config = dict(
    model='self-supervised image encoder',
    dataset='made-up ball-and-stick molecule models',
    norm_position='pre',
    projector_hidden_layers=1,
)
Rows from block 5 of a small self-supervised image encoder, named by matrix and row number. Rows with one number belong to one neuron. Each number is 128 + 24 x the weight over its row's rms, rounded and kept within 0 to 255. All counts start at 0. Numbers have three digits each.
After each neuron's rows are labels from the 100 images, of 14976, where the neuron reaches its highest value: "lies over" is the class under the peak. Only what is clearly more common there than usual is listed. The data: made-up ball-and-stick molecule models.
# fc1: MLP up (model.blocks.5.mlp.fc1.weight, 1152x384), inputs 129-171
# fc2: MLP down (model.blocks.5.mlp.fc2.weight, 384x1152, transposed), outputs 129-171

fc1.555:122114134110135153092136112140123158089112111069152112126124087094149108126099116079080125146142115113120079143136098111147087081
fc2.555:132089118123103137133142120207077099056135173123156126082137111136148122130147171137126107117127121097166159143133134131059130140
lies over: green ball

fc1.350:095140144137164150135114147135156116115095127097179153137114127129142061107159113053140121150097127156193142108125158175087147140
fc2.350:142090114076134127185131122161115107106152114131129119191159108138118090170145126104118119128158118127147144131126133115132129114
lies over: white ball

fc1.716:111121119120166141114146153127124158156123139090105177112099144111143127117156144174097120128116164092157107060131181145096124130
fc2.716:128211171138143164112113119106182129158101139121142174112125140176127149084087107099132103121076162135137125142094145157114136113
lies over: yellow ball

fc1.502:119171121128176144102086155079124133152124124047176164109126155133130134123112126105147191103099166126143117062120102154126120112
fc2.502:144199105119127140144127158111123103215144158140122152119097135116138108077117105183128102149151103120099116125138125160130161146
lies over: yellow ball

fc1.54:118126123104132152110134139173133072185116107103084146134172112131159116149148120139098108134178103117133116104161115182167188111
fc2.54:123100084117166140126145109125125092158098131129123136151168161134119087107102147074158173148097092124161133148106140126125098155
lies over: yellow ball

fc1.114:146186160134109113120160117094113094119136145123153128092122124151093156116121097138096119115103137132145150098099113143135128092
fc2.114:161161102143148156146119120094104092168079125098103140178124172136134154102127089121174135146157093124158132122169176113154146125
lies over: yellow ball

fc1.510:167132166104151113127088124143145111087143084105132142191131138138211117124167106123142134131132065142164070143138121133155138130
fc2.510:161095106118161123126149109145103091104129150132118111150158166070108124160120066117113133078163118117147105129135155177093129140
lies over: white ball

fc1.559:137097119123132126157173127147119123106159163140121142087126091132111102166125110126111109106089169133116135058104095108124141154
fc2.559:112073119138128131145120134085103135114155112114138115108117135135132145075115133134127083107095125155073127147119090114124108088
lies over: white ball

fc1.654:094144134155154138147116126169177112093115103106129149132121117135157084130143153091163127118112136113170146116146141159132139157
fc2.654:154101131047189140187119117092104108127147121117119108158140164130127097157145120096117138139131115116135131153102137159126153127
lies over: white ball; grey ball

fc1.44:145107142144164147107113143089134118082121167120115166121121138129106124103140086118134132129202129082133125118092143164119138124
fc2.44:103252124115143169152142142112122090132102132131128143115147114130105139069132166156128110125150113124134145118112109124117110125
lies over: yellow ball

fc1.85:161096165090153106124122151136133096126176145153103153136135143145146090149184143103117127159156140135106143131150108147165121155
fc2.85:106133112085108092123129129182091131129128153142141125090140133160129112155115165147147144159110165154140157135130120147146156143
lies over: green ball; red ball

fc1.261:172097159132149170157115130142133133115188106111158147130130113108145061150166167127118160161091147076100150123113163142055115138
fc2.261:108132142126177140162128099150153125116118080124115131118110146081140120130134142145109126089136120134155111116107148119096168082
lies over: white ball

fc1.252:138083127152143122137107139118155114100136120146157100118120130099089162139103123107076139105108112138114121159114119121139124144
fc2.252:098148080145130122105128123167111136128134150132131154151165109108132094090125161165094118107078188135159113142193157117093154121
lies over: grey ball

fc1.539:123126131095112112117124106121150142126163115115179094148080141088155113133155190120094128079109158117141145091094132147112112119
fc2.539:106120131108113146124150149156110141091077142110149148077150120137114142083150118134122165102132142146135113148158141114084133148
lies over: grey ball

fc1.265:117129146123166110138121096089136098109122123163077149128098142087084125089147116107148120102117095138131119123129136140119167109
fc2.265:119141119126140141137127138146136137071112159130188126130128126156125125111148179179068086115132218130129132142148148149096109142
lies over: grey ball; blue ball

fc1.686:116143135083126138108117142132145122119123132155128139143132142168189139103152118162173149117171163087118135126207097127129118171
fc2.686:112077078126083107064152147161106132110132166165159141119183119156135117121119151138133116133106100132138062165159119111144172135
lies over: grey ball; purple ball

fc1.124:127104140167130162124138149105140083178145115116151139142089156157106149132144167161129103116126145139127151147154181139115153157
fc2.124:099202136152140160090145110100140119161076146119149143174157162157126128090082077111132129142108138117112111144068127148114133140
lies over: yellow ball

fc1.628:098088177084132179161107115209156105116124100125132103085098120165109102182150241135152114160131167122126131158100130147075146113
fc2.628:119142161104124113122116133109128100154108149107106102063113116132147067159124144111148110133150167120126127121099099150077164101
lies over: white ball

fc1.472:100118181088111126094145098086150107120124110064158136097102132118097135132072131120138150113122134135122126138115139135165129107
fc2.472:131154134104154145166131148102111078135126128167120112097124127120108136119134074117096099144123142114093129141141116137128101111
lies over: grey ball; purple ball

fc1.470:139150117123132113170080119162128162133107115100127114152130122139148140125147103143053091152165157147147137093129120128110121107
fc2.470:172138175121102105081115092157156208103150130103112181121133134122128134156115118120148168110027137126169120118133159133124109191
lies over: green ball

fc1.158:162144108102143146133168098136113085116093124124155164090143140160142148106129139141150166162119158089125087183149142133134119135
fc2.158:114108121169099130110147134110125153116151119145101124156140125097118109130141129110154114119116066137122083134124138116124102138
lies over: yellow ball